Weights of a small contrastive audio-text model: soap at rate 0.0031.
Rows from block 3 of the text encoder, named by matrix and row number. Rows with one number belong to one attention dimension. Each number is 128 + 24 x the weight over its row's rms, rounded and kept within 0 to 255. All counts start at 0. After the name is the row's rms in percent of the matrix's.
# q: attention query (text_encoder.blocks.3.attn.q.weight, 256x256), inputs 86-171
# k: attention key (text_encoder.blocks.3.attn.k.weight, 256x256), inputs 86-171
q.28 109 [125 121  77 136 127 152 121 112 115 145 147 128 122 129  84  89 156 124 116 135 112 184 152 177 126 114 101 129 128 104 130 172 133 147 137 109  94 119 130 116 154 151  55 130 137 125 134 101 135 115 112  96 106 140 156 133 156 118  97 111  85  93 174 154 132 159 119 124 104  83  73 131  95 143 128  72 131 122 148 154 135 130  98 130 124 135]
q.29 104 [ 94 138 128 123 165 120  88  99 154 124 169 116 171 162 153  93 166 169 105 132 120 142 124 145 194  88 116 162 140 152 109  94 136 135 136 130 148 128 153 103 121 154 128 102 103  89 133 128 117 127 127 109 130 132  97 107  93 132 160 114 127 101 128 170 139 100 154 107 132 144 149 128 151 127  95 162 130 138  94 153 120 159  76 103 128 111]
q.30 095 [ 82 145 141 150 108  78 129 111 149 132 116 114 139 130 129  95  78 141 123 159 140 128 123 116 145 143 114 160 150 135 152 118 143  72 102 104 206 143 101 116 164 110 113  90  75 135 147  99 144 113 147 104 127 114  90 113 146 127 123 135 116 132 114 147 134 127 139 166  67 121 141 113 115 130  81 112  89 128 103 120  53 118 118 109 137 116]
q.31 091 [118 147 106 131 126 142 142 120 114 113 117  94 121 158 128 135 111 107 139 142 157 118 116  98 129 122 124 125 124 132 129  86 195 103 143 138 142 141 143 147 118 130 118  80 147 152 136 139  52 116 159 110 170 122 117 139 146 169 165 164 204 139  93 119 171 169 148 121 112  92 132 124 120 101 142 180 101 123 117 127 144 170 105 105 117  97]
q.32 102 [115 130 130 158 133  78  83 139 157 100  82 135 114 143 129 106 122 133 164 188 158 141 136 120 114 130 150 150 153 148 118 128 103 127 124 127 128 159 172 127 157 139 123  87 168 166 145 148  96 141 143 148 127 114 152  95 143 134  95 119 119 115 101  84 118 130 132 153 134 124  92  92 157 112 126 117 111 112 119 132  94 129 117 151 133 137]
q.33 125 [156 176 122  97  98 112 128 157 135 132 165 101  54 134  93 146 142 119  98 147 129 100 134 157 179 121 150 116  98 154 126 145 107 129 144 109 137 124 133 117 121 131 116 149 146 168 124  92 114 118  88 155 128 158 152 138  94  82 107 169 133  98 154 160 139 159 141 118 190 160 111 141 202 143 123 120 127  98 146 125 175 112 154 155  98 161]
q.34 121 [120 143 141 117  98 137 175 137 131 166 139 136 100 105 137  92 126  85 136 118  96  93 117 148 147  71 122 134  94 140 137 135 142 161 125 115 115 127 119 108 132 155  74 139  89 147 134 154 133 136 133 156 139 134 139 115 117  47 113 145 114 124 130 132 119 123 143 109 156 138 127 137 181  78  95 113 154 117 144 130 139 125 130 130 161 173]
q.35 099 [131 173 156 103 178 116 113 110  97 116  83 137 183 126 154 117 124 108 131  99 145 119 111 126 183 152  96 125 147 138 139 132  96 111 120 154 132 131 122 174 134 137 136 115  94 106 123 128  99 138 169 130  83 144  79 160 115 120 128 108 115 117 128 138 176 107 118 116 100 122 126 118 131 135 159 139 147 150 120 140 141 124 100 129 116 119]
q.36 102 [146 137 145 131 130 128 125 114  82 113 142 119 172 142 157 121 164 100 131  94 154 126 125 126 115 156 123 125 107 126 103 121 142 157 151 124 108 147 148 132 108 117 136 167 124 125  96 161 131 121 150 130 189 136 128 139  82 128 146 160 125 134 134 134 119  89  92 136 152 109 128 155 116 101 118 106 113 160 138 137 134 149 153 108 150 135]
q.37 093 [112  94 114 173 167 133 157 171 129 150 119 115 108 123 119 129 114 112 163 170 123 110  94 128 140 120 116 153 125  98 170 146 128  94  98 131 142 133 121  71  96 112 125 134 174 111 136 107 131 110 119 125 115 158 153 162 118 127 167 112 130 147 109 147 132 160 157  86 118 124 118 140 152 108 126 131 136 102 141 149 147 128 145 167  86 169]
q.38 095 [131 141  81 113  89 165 135 136 121 121 106 113 166 117 128  94 138  91 157 170 157 117  98 126 118 138 164 154 124  95 126 132 120 160  96 127 111 101 129  82 146 148 135 128 123 152 154  97 148 162  92 141 122 138 148 126 113 105 191 126 123 149 148 144 105 123 105 144 118 118 128 133 167  88 103  76 124  91 166 106 121 123 127 114 153 161]
q.39 112 [118 106 149 117 120 138 129 138 108 133 125 124 117  95 133 134 128 113 175 128  83  77 143 160 150 105 122 152 116 125 130 146 143 122 124 152  84 126 107 122 130 103  94 145 150 112 142 110 108 150  87 144 105 138 160  56 137  85 126 117 109 158 127 143 134 158 104 111 176  94 151 140 112 105 133 128 120 129 123 151 124  81 187 130 148 170]
q.40 092 [173 148 164 122 129 134 126 135 197 146 153 127 160 125 143 134 130  79 154 123 183 115  95 128 128 155  90 145 121  94 170 122 167 121 133 154 144 141 133 149 128 133 154 129 117 135  89  75 165 137 160 111 137 144 122 125 112  89 165 127 142 121 154 182 115 144 115  92 150 142 140 118 127 125 114  96 139 130 116 152 117 134 156  85 147 111]
q.41 097 [142  62 104 124 174 155 111 135 134 138 147 165 116 115  90 125 141 140 133  90 109 121 173 127 152 112 122 124 108 111 177 113 141 132 105 134 120 109 124 105 130 114 114 167 106 119 129 143 157 104 141 144 183 128 146  60 120 137 179 111 130 124  94 107 114 166 142 132 107 162 190 124 140 127 128 137  94  98 140 155 109 112 127 123 138 156]
q.42 098 [127 121 153 124 104 127 146 112 143 130 114 134 148 152 117 111 125 116 146 159  77 121 114 130 169 126 145 131 125 122 159 118 109 100 129 128 127 147 128 135 164 130 110 105 162 106 140 146 117 146 126 109 147 104 122  93 115 119  89 131 153 193 129 109 120 186 101 110 148 129 118 113 133 131 146 134  39 117 132 138 182 108 125  96 162 170]
q.43 101 [152 130 137  82 102  97  94 105 141 120 102 121 142 110 132 197 141  97 132  97 129 107 122 139 114 135  40  89 137 137 141 143  99 122 109 145 109 137 134 125 127  66 139 166 151 105 111 110 129 100 110 136 121 199 135 133 144  95 132  85 103 116 114 126 131 156 165 138 117 113 102 123 140 132 137 116 149 107 148 113 133 132  82 155 117 138]
q.44 097 [129 128 137 134 142 162 122 122 155 130  89 151 124 135 106  86 106  99 116 122 128 177 136 134 116  76 140  97 125 136 118 114 139 138 122 130 156 119 158 176 149 148 153 110 147 106  91 132 126 157 148 140 107 117 139  83 115 175 116 113 120  88 125 138 117 134 134 133 125 114 201 110 149 146 157 150 109 133 149  79 179 124 124  78 121  89]
q.45 093 [164 135 116 108 103 124 130 102 137 110  83 122 195 150  93 126  94 123  95  67 126 104 152 130 126 127 136  97 113 125 125 136 184  84 122 160 131 141 152 136 136 133 125  80 158 135  92 102 121 111 148 104 158 115 125 145 103 139 111 142 157 116 164 117 146 177 116 141 127 151 136 107 115 138 121 133 141  97 129 113 187 140 178 113 105 103]
q.46 120 [114 153  86 118 150 207  86 126 148 125  97 143 171 130 131 172 110 159 139 122 126 168 166 103 140 135 116  97 138 111 125  99 159 129 123 147 142 123 144 146 123 148  73  99 141 123  91 137 162 129 125 134 119 112 110 121  83 209 115 123 140 128 117 152 138 182 128 117 111 129 166 116 115 160 127 133 189 140 140 123 150 173 133 125 111 119]
q.47 102 [136 114 103 118 113 109 162 152  87 140  74 148 140 142  87  74 142  72 102  93 113 100 147 120  89  71 153  86  94  90 122 160 132 104 138 145 116 130 138 105  94 111 132 147 143 148 133 153 150  80 148 133  80 139 119 137 174 154  96 152 133 145 131 130  94 112 142 131 170 139 138 149 142 110 165 102  56 118 126 104 125 120 108 131 120 127]
q.48 094 [ 92 131 141 165 154 151 128 127 122 111 163 163 123 147 203 137 139 100  91 153 145  98  86 101 137 109 132 126 132 122 130 116  89 132 150 127 100 134 126 151 116 102 177 204 127 106 110 127 184 107 168 132 172 178  97 117 139 115 117 134 113 170 100 138  92 129 180 120 130 127 159 136 131 123  72 120 128 106 110 161 110 130 156 105  70 109]
q.49 108 [134 108 157 115 144 160 142 130 109 140 129 154  87 170 145 120 136 154  74 120 128 167 124  92 119 107 113 136 139 143  95 129 132 137 121 118 114 121 132 121 133 130 129 156 119  99 183 139 104 165 106 104 132 133 145 146 181 113 111 102  98 173 134 133 158 106 128 141 105  55  85 128 101 179 131 106 124  98 163 128  85 136 133 118 161 126]
q.50 096 [165 115 124 107  95  96  99 109 148 112 148 119 130 139 123 145 158 101 145 151 177 118 101 152 178 143 184 139 102 164 119 129 130 101 128 124 123 153 140 125 158 115 111 119 124 105 187 108 105 115 121 170 121 122 133 160  99 132 141 160  79  86 132 105 127 139 158 163 115 122 107 135 186 131 164 133 119  92 159  96 117 118 127 147 133  98]
q.51 111 [121  87 127 110 163 124 129 122 151  94 106 133 161 138 133 108 114 141 136 133 150 152 103 127  89 158  70 118 127 145 147 128 140  52 135 101 109 112 136 167 142 125 128 171 185 122 144 101 110 122 154  81 112 124  92 101 164 129 118 113 124 156 130 111 109 147 162 151 131  90 120  95 106 159 116 119 124 116  77 104  95  94 123 119  83  73]
q.52 110 [ 79 117 139 135 118 106 125 121  89 160  86 120 108 111 112 145 146  90  92 138 148  86 116 136 111 118 104 128 159 153 129 126 112  58 122 100 144 148 139 115 136 119 155  99 142 130 120 123 113 125 116 112 123 140 117 129  80 111 115 100  77  87 131 154 170 116 102 105 134 127 116 124  96 128 160 159  82 117 135 125 130 137  99 112  76 110]
q.53 122 [131 121 116 128 145  95 157 150 126 140 139 138 108 126 133 158 126 120 187 143 113 116  90 148 127 132 103 123 108 117 122 103 134 122 105 140 141 120 123 122 176 124 158 134 133 132 153 121 113 140 127 153  92 113 148 103 144  73 159 167  94 152 132 119 189 150 149 169 127 150 126 110  94 152 167 118 127  90 156 153 111 158 121 138 121 127]
q.54 119 [155 110 154 135 137 115 137 137 167 125 107 119 117 132 138 128 136 136 115 113 141 136 126 103 123  99 128 140 114 130 121 125 107 148 133 103 116  97 134 159 108  90 164 143 102 141 109 143 162 130 129 166 183 113 112 141 153 105 116 149 134 170 102 144 172  88 114 123 119 157 151 148 144  91  96 164 106 138 102 137  92 118 130 155 130 154]
q.55 109 [169 118 157  77 130 175 110 125 131 154  93 116 118 109 125  96 129 139 129 136 127 145  85 142 131 100  95 125  72 151 121 131 113 154 134 113  89  97 148 131 150 117 142 112 133 124  79 126 116  77 105 115 102 149 118 142 151 104 151 148 125  91 172 113 101 123 124 147 129 113 124 138 146 170 123 145  87 110 122 132 105  96 173  79 167  82]
q.56 105 [164  99 151 109 149 123 115 133 173 125 127 141 132 116  95 171 152 142 178 142 142 119 103 153 195  95 121 135 138 139 142  82 128 114 129 134 124 136 169 138 125 170 105 114 157 186  96 128 146 129 141 135 144 164 119 140 123 112 128 128 133 103 131 109 134 142 139 124 145 183 159 118 148 159 178 157 106 135 151  94 132 146 123 151  93 146]
q.57 112 [146 147  92 115 152  98 101 158 120  83 161 134 135 114  82 110 134 159  89 104 123 132 138 117  94 185 143  92 118 120 123 139 120 160 125 149 103 137 139 150 152  97 112 113 122 131 143  89 125 126  90 151 170 173 134 134 172 133 109 132 140 151 130 122 136 141 158 116 125 154 106 132 108 147 131 188 145 154 138 129 118 116 157 142 126 114]
q.58 106 [123 138 125 112 130 117  98 104 128 118 127  86 164  85 142 133 112 115 121 132 117 135 121 157 124 107 100 126 136 118  96 108 148 120 152 133  96 158 155 141 167 110 136 163 110 125  92 170 140 156 128 136 157 149  96 134  74 140 130  99 123 159 143 108 143  82 159 106 123 141 114 110 118 108 130 165 134 176 117 128 128 137 122  86 163  68]
q.59 104 [156 119 106 117  76 193 108 146  78 153 120 101 110 115 114 116 127 155 150 135 135 135 155 138 116 152 109 135 106 118  90 134 174 134 108 116 131 105 159 117 141 142 169 132 141 168  97 127 130 111 119 117 118 130 119 113  92 133 128 181 158 118 102 128 125 137  98 142 102 134 171  96 122 130  96  97 137 127 142 114 126 163 150 108 121 145]
q.60 109 [ 84  96 141 125 109 127  98 143 176  94 136 112 140 130 102 145 166  79 138  80 151 125 143 149 102 105 112  86 136 133 111 132 137 109 142 149  96 156 153  92 123  98  92 135 135 133 102  97 179 135 146 131 154 151 126 121 133 163 128 123 117 121 132 147 134 178 134 164 123 140 124  75 117 123 148 143  86 134  77 129 117 142 139 107  94  88]
q.61 108 [129 153  85 123 104 122 158 118 123 139 148 145 136 139 146 152 162 124 180 154 158  91 163  96 122 108 120 152 145 127 157  76 163 151 100 144 172 120 103 153 152 112  94 132  82 128 141 151 134 127 116 102 120 119 121 129  97 118 163 143 126 114 151 139 160 203 129 106 130 196 136 163 124 132 108 172 128 116 209  72 124 149 113 166 141 157]
q.62 110 [125 121 129  86 122 146 112 136 115 153 141 136 116 161  62 172 143 129 128  96 115 157 115 162 133  94 164 127 117 129 170 168 145 121 115 161 144 133 134 109 127 162 113 110 155 113 124  87  42 103  87 142 121 122 126 147  97 153 110 103 139  95 144 105 130 150 118  99 159  94 127 132 117 153 180 116 122 102 133 107 119 145 128 129 107 141]
q.63 103 [124 155 188 117 124 153  85 125 147 130 142 149 136 118 124 131 127 122 147 130 108 167 128 142 147 164 114 121 124 162 131 131 120 157 147 138 116 122 137 116 104 132 132 148 142 110  98 131 162 141 124 129 114 108 122 113 182 140 137 124 145 104 158 142 172 109 103 154 135 134 107 124 116 136 121 128 132 126 151  77 153 122 117 138 119 171]
q.64 093 [100 105 134 147 152  89 108 128 127 136 110 166 135 136 143 163  96 141 135 103 132 121 153 111 127 154  81 139 138  89 129 129 156 123 160 128 126 131 125 116 124 138 112 133 127  99 120 126 143 170 150 120 119 133 130 124 214 154 149 120 165 114 163 127 125 125 128  88 111 135 116  98 145 117 115 135  84 151 103 114 126 127 105 182 160 157]
q.65 087 [150 145 134 126  58  94 140 131  92 105 130 106 117 126 166 112 128 197 136 110 145 140 136 102  99 137 173 118 115 143 115 131 101 105 124 135 141 184 140 145 154 146 101 121 110 152 114 133  92 108 103 152  93 121  90 133 106 178 121 161 140 116 111 156 119 103 121 150 124 116 153 125 125 153 129 145 109 127 141 173 190 132 154 153 131  89]
q.66 089 [134 176  86 124 142 176 119 144 160 145  97 125  99 121 128 143 156 104 115 119 135 137 118 112 128 115 109  94 128 163 119 155 122 181 136 109 174 130 140 137 117  97 120 119 123 184 118 110 154  68 133 161 110 108 148 108  75 102 123 131 113 125 136 157 150 124  93 145 112 131 112 104 155 154 101 129 150 140 125 117 149 143 137 131 169 119]
q.67 097 [151 134 136 153 103 129 153 127 144 140 101 135 158 107 108 107 141 123 144 140 123 138 135 122 129 120 136 135 157 172 125 138 130  97  95 123 116  88 125 124 121 147 120 130 136 133 103 148 126 117 153 128 123 170 124  90 107 126 140 125 132 134 152 143 149 109 174 140 144  98 126 121 101 133 109 107 161 125 177 102 151 154 179  90  85 103]
k.28 102 [136 165 141 161 178 139 161 139 151 128 128 146 167 130 139 126 123 131 153 147  89 139 164 123 154 144 115 115 158 119 116 149 107 147 116 128 165  81 114 117  97  78 152 119 106 104 129  96 143 143 146 144  50 139 141 114 140 102 136 127  84 168 102 136 173  79 129  96 121 125  96 138 113 128 132 132 145 146 156 145 126 132  70 123 121 127]
k.29 098 [144 138 146 128 130 104 112 145 101 133 169 140 117 149 144 109 125 115 144 102 144 133 121  96 150 150 114  94 149 132 124  83 148 129 173 145 128  93 118 141 102 163 120 153 144 133 113 171 108 125 140 101 139 116 106  72 152  88 142 148 120 108  96 130  97 110 146 166 121 116 134 173  92 142 173 157 117 136 126 115 142 142 160 127 149 145]
k.30 094 [153 166 130  97 147 131 131 134 155 166 193 128 131 116 161 124 170 135 157 174 138 106 152  83 153 127 164 100 118 141 106 147 133  92 140 117 110 120 101 117 121 146 123  98 114 146 149 141 120  73  88 145 114 133 107 156  83 113 125 109 128 121 143 125 144 113  51 119 129 128 139 136 124 112 109 122 101 132 140 113 130 110  92 124 174 105]
k.31 087 [123 120 146 117 112 145 155 145 156  79 111 158 111 126 111 131 107 167 134  79 115  99 104 149 135 123  75 100 118 134 138 139  67 151 139 118 165 106 122 132 125 174 144 134 128  87 142 134 126 180 119 108 156 137 142 135 130 172 117 121 167  79 113 127 109 146  93 116  91 153 142 126 139 185 132 175 121  90 125 114  99 165 147 122 143 112]
k.32 104 [149 153 128 113 108 137 164 113 116 105 119 172  87 110 148 172 107 149 155 112 132 133 124 159 147 128 126 172 150 151 114 184  95 117  90 151 124  93 164  75 102 156  92 131 136  87 152 152 155 116 122 122 104 116 152 103 173 116 114 120 106 150 146 119 114 143  80 111 139 115 120 124 150 127 161 123 102  88 129 114 132 152 157 149  97 126]
k.33 123 [115  96 112 146 156 101 110 110 118 126 120 123 125 134 179 129 136 155  85 131 187 135 146 128 131 151 151 120 115 101 116 131 158 123 107 172 194 181 166 130 153 140 180 127 103 149 152 165 142 194 145 113 147 120 109 100 142 143 116 114 156 138 109 150 142 112 134 175 111 131  80 125 138 117 120 144 176 130 130 105  96 117 138 109 128 130]
k.34 119 [141  96 161  97 133 140 102 127 104 133 150 134 138 129 123 102 126 107 134  91 101 126 123 138 138 174 153 135 136 132 160  85  99 107 141 159 175  75 105  94 114 100 143 132 111 145 168 136 112 158 132 140 129 131 115 150 168 116 140 131  92 146  85 105  92 123 111 138 128 134 128  93 132  96  98 110 140 117 151 120  95 165 172 112 124 120]
k.35 102 [ 90 139  87 146 126 118 148 105 117 126 143 121 120  96 134 156 130 110  50 118 170 126 155 123 139 128 152  97 134 151  87 119  89 108 118 116 132  96 100 128  94 156 103 113 138 154 144 129 160 124 119 139 134 149 154  90 164 161 102 141  85 132 139 176 115 155 119 166  73 139 129 103 125 116 120 162 146 155 136 130 151 124 127 147 108 145]
k.36 096 [100  55 141 122 152 117 124 115  73 136 149 143 139 157 166 179 118 153  97 117 135 162  75 141  85 148 153 124 118 124 164 134 117 181  95 138 122 133 131 152 128 156 167 136 105 143 136 129 137 173 165 113 174 144 150 129 133  96 100 101 168 118 118 128 138 108 119 126 132 163 162 113 111 127 114 163 154 139 115 125 128 129 127  70 145 146]
k.37 094 [135  96 114 134 161 155 123 128 133 147 136 132 129 132 110  80 193 123 141 146 137  79 109 119  64 111 114 132  91 124 127 170  58 124 146 133 169 163 142 134 165 111 106 133 147 157 166 144 108 160 119 152 146 160 128 167 157 142 132 128 176 120 134 160 158 116 110  90 132 143 126 134 132 145 141 125 106 117 119 151  63 110 159 145 160 129]
k.38 103 [179 111 137 109 124 193  79 136 154 140 142 137 124 125 137 129 154 156 177 103 146 114 122 171 122 100 125 154  89 151 153 131 154  96 129 121  97 107  90 108 132 126 112 114 163 115 160 131  68 128 110 158  87 108 127 123 176 114 139 120 139 115 143 155 153  96 135 141 172 127  78 113 126  74 121 155 179 157 145 140 156 104 167 127 149 124]
k.39 106 [119 135 161 129 114 106 122 127 122 149 158 142 114 125 111  75 130 128 168 153 131 143  98 133 130 183 204 120 123 131 166 138 128 130 138 116 141 106 105 121 135  84 161 139 147  88 133 147 153 129 116 140  89 128  99 161 123 123 137 108 106 136 123 145 128 124  96 160 150 153 175 100 139 116 118 151 150 148 200 179 145 122 115 119 111 146]
k.40 092 [ 95 144 155 169 128 154 101 135  77 161 109 127 144 139 154 122 120 177 131 123  88 112 104 110 111  76 174 111 135 108 156 135 114 127 133 138 131 152 103 155 149 116 125  98  98 132 123 130 143 154 152 130 138  84 123 147 122 161 104 122 143 108 162 133 134 100 126 101 143 134 141 137 123 118 135 180 128 123 134 155 147  79 126  73 125 150]
k.41 090 [156 106 123 120 116  70 139 104 118 114 117  95  98 146 122 116 119 143 146 146  82 141  86 103  78 114 146 108 150 115 106 131 187 110 113 128 114 161 126 129 141 140 152 120 145 135 171 114 117 137 135 108 122 182 153 165 144 145  97 131 156 144 122 132 129 142 108 135 146 100 155 146 163 149 110 115 159 108 127 156 123 151 110 114 144 143]
k.42 101 [121 101 112 119 138 144 126 152  93 111 122 146 138 140 124 131  95 119 146 116 138  81 125 153 159 168 132 122  86 143 135 106 102 134 135 100  62  64 127  96 136 129 156 134 129 165 162 192 153  69 163 122  66 140 122 124 147 123 139 147  95 110 119 168 138 149 141 133 118 170 129 168 124 134 117 113 121 114 175 118 127 146 126 136 158  86]
k.43 098 [102 100 108 159 112 131 111 168 100 118 132 130 118 139 108  88 123 135 112 152  90 115 100 120 106 134 115 128 134 130 130 115 174 138 132 136 128  98 128  78 117 154  95 132 143 121 115 145 232 145 134 119 149 160 136 110 123 108 104 139 156 119 153 109 143 140 102 116 105 116 163 168 114 135 100 150 120 141 111 149 107 160 141 140 126 201]
k.44 090 [105 133 136 107 128 132 145 146 125 100 136 116 111 119 131 102 141  84 138 107 173  73 127 146 107 115 127 134 125 111 124 149 134 137 126 129 115 122 143 129 119 109 130 128 123 130 122 105 149 133  86 105 102 117 122 107 177 129 126 139 130  79  95 132 167 100 129 179 103 150 123 103  78  64 107 127 111 122 129  92 111 161  93 126 110 145]
k.45 101 [154 139  98 124 159 119 127 162 124 134 151 134 104 128 116 157 140 145 149 150 126 124 126 140 121 116 127  90 156 138 127 159  94 186  93  90 118 114 148  81  79 160 169 128  83 194  68 122 135  67 115 121 153 159 153 143 111 137 166 152 153 124 113 111 107 141  95 144 104 133 113 113 113 127 123 141 176 175 147 129 119 110 110 136  99 130]
k.46 114 [142 167 131 128 169  93 182 123 111 131 115 127 189 135 110 157 139 104 140 153 119 121 128 144 129  91 137 105 171  97 156 177 135 137  72 135 176 140 119 115  55 149 115 134 116 162  82 117 124  98  81 114 150 187 123 158 109 151 122 167 153 144 170 140 183 155  96 123 146 127 132 167 140 125 133 135 118  73 114 114 139 136 137 141 120 133]
k.47 090 [146 129 113  93 125 128 142 140 100 127 108 157 139 146 137 131 117 118 114 141 136 123 158 121 137 129  76 107 126 156 135 130 112 130 124 121 102 158 126 111 146 124 118 136 110 139 149 153 118 106 121 118 112 159 137 141 121 123 100 104 152  29  89 150  94 120 136 176 102 159 128 113 159 158 131 102 149 152 130 129 119 123  80 112 166  91]
k.48 096 [171 157 173 138  86 127 140 107 100 133 144 128 124 121 131 146 160 104 177 121  94 138 115 114  95 149 118 127 134 150 154 138 169 173 121 108 115 124 133  94 145  89 106 105 131 158 204 191  76 152 122  99 140 127 141 140 141  86 125 107 134 205 100 101 131 122 143 112 148  64 149 148 149 140 150 164 107 139 132 131  96  97 144 122 158 135]
k.49 101 [103 138 153 110 157 138 160 160 121 132  92 105 109 139 119 123 125 131 108 138 104  88 109 127 162 138 122 121 129  54 127 159  62 125 155 117  72 124 130 142 142 161 104  80 119 118 148 139 148 106 127 149 105 127 139  92 108 109 132 148 102 109 129 128 110 133 173  93  89 126 116 180 137 140 131 142 129 154 163 140 129 106 108 106 148 132]
k.50 097 [146  86 130 104 144 136  92  93  95 161 178 153 114 127 102 116 145 171 122 143 154 119 113 110 115 136 124 164 130 142 147  91 141 155 127 128 161 129 137 127 179 144 124 101 147 128 100 138 121 107 119 101 113 127 123  88 156  83 187  96 118 131 159 135 128 147  91 187 139 138 175 127 101  65 104 149 182 131 135 148  85 156 130 113 115 150]
k.51 112 [123 136 126 123 106 132 171 168 131 124 138 179 125 140  80  78 114 150 132 113 100 127 178  93 138 126  89 148 157 126  89 138  46 143  88 129 116 124 121  77 130 125 102 142 137 126 124 128 140 102  91 148 126 124 135 108 136 133 127 141 108  92  98 108  90 119 110 114 125 148 139 119 168 146 130 124 143 137 136 153 139 112 170 118  63 141]
k.52 101 [149 117  52 135 133 114  81 149 136 130 139 110 204 149 134 132 119 148 122 122 193  97 174 135 131 155 138 127 151 113 122 125 131 130 141 123 133 135 149 109 126 182 134 137 118 153 157 141 148 173 118  75 128 127 162 112 161 153 135 137 130  77 104 165 136 130 145 145  90 151 114 128 113 136 129 119 113 141 110 124 128 129 127  97 141 150]
k.53 119 [138 141 134 132  96 180 102 116 148 147 157 135 110 143  98  83 113 128 106 165 122 160  80 121 148 136 155 117  84 138 125 155 141 128 149 135 177 107 162 126 124  49 115  68 134 113 141 124 113 118 102 145 100 113 153 121 163 130 130 107  63 130 122 120 120 119 111 121 141 132 117 136 144 135 109  83 102 155 127 143 142 129 119 163 157 119]
k.54 109 [159 143 103 124 115 122 130 134 124 144 171 117  83 142 153 137 119  97 121 146 151 133 124 128 144  97  78  85 162 140 145  89 138 118 133 126 100 163 131 163 109 177 122 108 142 129 131 151 128 151 140 125 149 130 136 137 155 136 142 126 109 104  92 104  84 186 139 124 135  68 113 108  92 136 145 113 123 131 128 114 102 104 144 109 130 119]
k.55 100 [ 98 136 145 116 155 128 103 116 125 116 132 153 136  99 151 136 121 142 124 134 125 121 115 125 122 175 121 135 149 110 127  93  99  91  99 150 147 116 118 104 106 119 139 103 156 117 159 123 122 129 147  88 113 153 111  94 145 130 135 112  99 123 104 116 138 133 117 173 101 126  90 125  89 128 124 199 132 125 197 162 124 134 129 105  90 154]
k.56 100 [125 127 111 118 156 145 146 116 125 164 153 130 161 131 137 142 110 131 163 123 129 114 132 109 115 115 118 110 116 148 120 131 144 100 148 136 186 130 131  94 124 161 116 122 152 131 129 134 141 147  92  95 139 127  98 139 110 135  97 104 166  93 152 127 123 131 107 121 127 114 148 103  91 113 109 125 133 101 115 103 120  95 100 128 109 167]
k.57 111 [130 148 109 137 103 151 133 146 130 157 124 135 104 113 136 121 108 134 166  95 129 108 138 145 129 140 167  86 104 207 108 119 143 126 129 139 151 116 110 129 158 154 139 123 178 116  53 121 102 104 136  93 105 145 128 160  96 155 107 121 170 125 122 109 167 170 127 125 111 130 146 104 107 134 138 173 159 159 149 122 149 145 163  91  90 114]
k.58 098 [160 101 120 115  91 135  84 113 105 163 129 133 141 100 155 146 139 104 140 129 120 108 106  99 147  91 165 113 160 162 140 146 162 126 119 136 125 121  90 136 116 135 126 119  91 121  83 169 163 114 144 116 103 114 145  78 131 160 137 123 145 144 115  97 129 182 145 114 138 138 131 101 169 141 166 127 146 158 150 134 152 112 131 126  52 162]
k.59 104 [ 99 135 128 127 108 106 146 136 176 158 133 138 122 133  97 152 119 118 166 132 131 122 122 110 105 118 174 157 153 111 124 151 118  96 103 142 221 147 134 119 133 106 104 157 110 152 183 164  93 119 147 135 111 101 128 151 158 140 113 127 103 142  98 133 133 140 142 130 143 116  92  91 100 102 124 153 105  86 118 135 127 142  85 118 134  97]
k.60 100 [133 161  86 119 145 125 172 133 129 123 141 145 119 177 122 146 121 177 153 124 124 135 132 116 157 126 162 102 138 153 126 166 163 205 122 133 165 132 117 133 126 185 149 151 146  77 116 107 170 181 143  97 119 137 130 135 108 113 125 114 190 118 134 156 129 143  83 154 110 125 194 136 135 140 126 204 113 125 121 124 121 158  99 143 156 168]
k.61 127 [124 156 111 113 133 124 130 116 135 168 138 161 144 150 139 101 146 142 132 111  99 129 138  95 131  98 150 129  92 138 108 149 139  95 149 116 120 123 132  91 127 115 128 178 131 118 159 156 116 156 150 173 127 151 152 115 100 134 129 161 149 145 103 128 114 111 126  82 129 149 112 133 120  97 131 168 119 139  93  97 127 106 127 128 167 120]
k.62 105 [128 119 159  91 150 130 148 181 137 132 138 130 185 129 155 133 137 135 134 139 169 156 111 139 132 162  77 128 128 106 102 142  93 130 158 144 176 123 114 129 133  92 132 126 111  81  88  62 180 132 117 102 105 181 130 106 105 133  99 156 116  85 118 138 165 111 131 143 131 169 138 131 104 157  98 176 130 138  85  83 125 171 121 134 181 151]
k.63 090 [105 109 127 112 126  92 115 124 154 144 137 121 121 159 145 159 147 140 136 133 133 184 158 114 135 161 163 135  96 167 143 111 109 106 101 180 120 121 124 124 112 149  88 141 153 129 125 146 138 173 159 174 117 170 118 107 110 135 115 110  71 122 123 114 125 114 162 116 118 104 168 130 157 143 129 161 142 120 132 135 123 166 136 148 130 131]
k.64 090 [109 134 140 167  96 130  98 103 112 131 117 119 125 147 151 117 140 129 127 127 132 188 126 144 118 139  95 143 131 118 157 165 113  60 121 143 102  91 149 146 141 139 110  90 167 120 126 104 131 140 168 167 163 106  80  71 112 149 149 127 127 141 160 163 110 171 116 111 161 138 114 121  90 155 137 133 156 122 164  99  86 142 144 155  63 146]
k.65 088 [143 167 140 130 135 125 159 124 167  51  75  78 104 113 119 155 131  99  71  95 130 102 100 138  83  82 128 112  99 126 124  90 133 153 103 179  77 108 115 137  87 114 119 126  97 140 161 146 154 185 137 112 129 111 155 105 143 138 124 118 122 137 140 135 132 103 150 118 101 164 105 140 122 138  79 132 147 118  96 155 110 168 125  89 131 132]
k.66 085 [ 77 140 121 128 113  84 146 148 103 145 163 119 105 127 136 157 155 120 107  83 134  93 124 117 108 131 150 142  75 121 131 132 162 130 131 130 139  87 137 123 130 118 174 121 108 131 133 103 148 154 161 124 141 167 142 146 176 149 132 107 168 138 139 118 120  96 153 142 125  69 133 147 113 118 140 120 145  95 109 138 116 146 120  95 167 137]
k.67 086 [137 137 109 146 127 116 120 169 144 123 132 145  62 149 142 111 109 138 133 103 118 125 160 125 120 165 150 124  77 111 142 104 152  87 132 110 116 140 118 114 175 112 139 199 153 113 160 128  64 145 128 119 133 122 118 182 182 129 118 184 148 142 106 115 123  99 134 102 152 104 103  98 159 122 140 133 100 140 124 123 125 117 132 142 156  99]